config = dict(
    encoder_arch='vit',
    horizontal_flip=True,
    encoder_parallel_block=False,
    encoder_patch_size=[8, 8],
    beta2=0.999,
)
Rows from block 0 of the decoder of a small masked image model, named by matrix and row number. Rows with one number belong to one neuron. Each number is 128 + 24 x the weight over its row's rms, rounded and kept within 0 to 255. All counts start at 0. Numbers have three digits each.
After each neuron's rows are labels from the 100 images, of 14848, where the neuron reaches its highest value: "lies over" is the class under the peak; "top examples" is what is common among them. Only what is clearly more common there than usual is listed. The data: rosettes with rotational symmetry. In brackets: how many of the 100, against the usual share in percent.
# fc1: MLP up (decoder.0.mlp.fc1.weight, 256x128), inputs 0-127
# fc2: MLP down (decoder.0.mlp.fc2.weight, 128x256, transposed), outputs 0-127

fc1.168:117097104140114125135132152134126151141133132144137160113120133170151122128121164138144165130198184121107120130123129096142119093110141113157098123105150087121103094133151122128133103135112130146147128116123122104115052133127148116126117146070171126142109151143141192127166099158148211150121121111132114127120130125144130103144126151164130078099120134156076111121124132140135160145156
fc2.168:117122140098165161116174117079130083093093149111151114147136108130151101122123158140098129126166125092118133170143134134115074134121120149138147107150114139119122180133144106161139128126147135122127116129143160120091129106130111158147151086104136081086082105093129115083114076144130111150135135119155137117135107124093173135156105160135173155147148127144147146159173112113153103155098
lies over: rosette (100 vs 44.4)
top examples: mirrored (80 vs 50.2)

fc1.226:136123128116123116110110112138155126113121127108121129130130111105122117135112124138107153142204121110117124112125127139099096116097181120099115090132064173130126107140145066154122041113123114117134128091122141148143175150116142187127109151122147137173126064101128147087078107177152127149135139147128139118125082133125133141118151129146115131146131144135135158126135140131134165154143
fc2.226:117103135155126122115153133134110131097131140151132127134153172177096154099148100128138122134116142183150124147118122145151160118126121170137164150151158074116106128157149136115099192140149127171124142192158110105112101122133086104124129126154153092082122166120120119140117136108127142110101080096151131143133130084114115123128114130082154114120119087144093105105139138119131065150124
lies over: rosette (88 vs 44.4)
top examples: off centre (100 vs 30.3); warm (34 vs 13.9)

fc1.223:138124121174129110146117131126114130143127113144124112128134131140117112128113132141146133136158130117120148153150105122116107132127117084116121078121098152131127128044120111140129083114090123146111039090114133126128153143134145157112166166145143149164155089120138145109133126132139136125188153152154137088121114151109116106148130113150094111122107084071147059101123087135097130138134
fc2.223:110122121147129129110138125097121132143123158111163117165125123145150158140150131178151103113130140163147103139105137132144123127128156147138125120137123136133116058144157126103136173140128122110120126138101129092084126132138109116151089041084096088114134137124167105134130107172142113087127092166146159162147143152095134138165114183104136130156163115130143128126145171138162125103084
lies over: rosette (89 vs 44.4)
top examples: off centre (100 vs 30.3); three-fold (32 vs 12.1)

fc1.9:163120078122138111136118136126120146133123130134159128154149127109118142114091168110121132127143173146150150139127139098149109121092099109094069133110154112104134070115103128118118110108102097161185139134125152150123150100129146137129101152093111194144133199098152132109129138106153132145112099123142170128116123071147131108109122130147104129118128099084109087158111102103151114099151
fc2.9:121135137143152149107146087144130097188162114061104153104127166094119088104153133167106192126133133103101163133123141154144118132084131125179122153131121134151097149154106134163118087088136158126123124109139153129100123133109117153094108122156178132101094118161102143154124126140111110136152155122121129159122122128082126147107157128113123143130152138122074107111139136137154117155087
lies over: backdrop (91 vs 55.6)
top examples: five-fold (33 vs 12.6)

fc1.89:133118090099116100118134118120112163149125124179155178137150153124117117163115148131111139143143186153144148130130137140135124087093177118133063108125134120114119136123123162113075106063126093147148135163130151118144098164106145132136114131123157139155132140116091136147149120139126176127125116119147157151130103085139133100077118096133081111118131107105100112122105134153174094093143
fc2.89:133134139127088111090108077123134095134151128050140093138133110143137137103120137113093124136106170155157179150149129101149120139093094155165143148141121146150113148131102103155156142131138158112110100054156154142107130121137166132151155081109184114119125112154165108094123146135134107125150140149094132156131147125100153127118133110137161166143099148139130109144112134092117099129116
lies over: backdrop (91 vs 55.6)
top examples: off centre (62 vs 30.3); three-fold (39 vs 12.1)

fc1.8:115127139166178148166150145143178147126143162149165120118134173164180140136119161145154126125143108101099114103108180090197115089113138141108113120113143098104130097131113138125105152129096104143177142129161124129122112143129189135124147150137175135122138152146157142174137100151137152131117122123130140150129155091156128091140135152125112100136135112125110120164115129161148084142148
fc2.8:169157138130176136121114181151107136122103050176113144142105124118115168130109110133147129117120047111112121087128090136061114117142121154106095106064150135161134128125151144109133107132137136125165140107088133144130141133124134114151104140131132137143102128134114120151117148100067149144104126127139129111124117100105129124145123121117134137119155131112095148111095125156140195118112
lies over: backdrop (90 vs 55.6)
top examples: off centre (60 vs 30.3); vivid (54 vs 14.7)

fc1.149:147131125152177186118114166130174094150122125104093174121161147127185098133071138128085162154133130112122127173122145158133134137114137117118120128129128091134119124140150119124130125091102114110102061125136125134145117168122121153132079110158128168122139163152110147138146145150137162140192124116122125127117104100128121130095121127121105177129112153133137135166124129092102094094111
fc2.149:092121104138127111133114134108155167100106142121103117164158103154149121134081144077141104132120153186153088131101122132175139095137190129094139107126159134142124132102161147140175147113123129122118137161113104170146139126097118148135122068126129156137131117112077101120150055115099136138135116122142129143149138144157117112127122162167108132131128098148135151109129088117075145122137
lies over: rosette (74 vs 44.4)
top examples: off centre (90 vs 30.3); pastel (36 vs 14.2)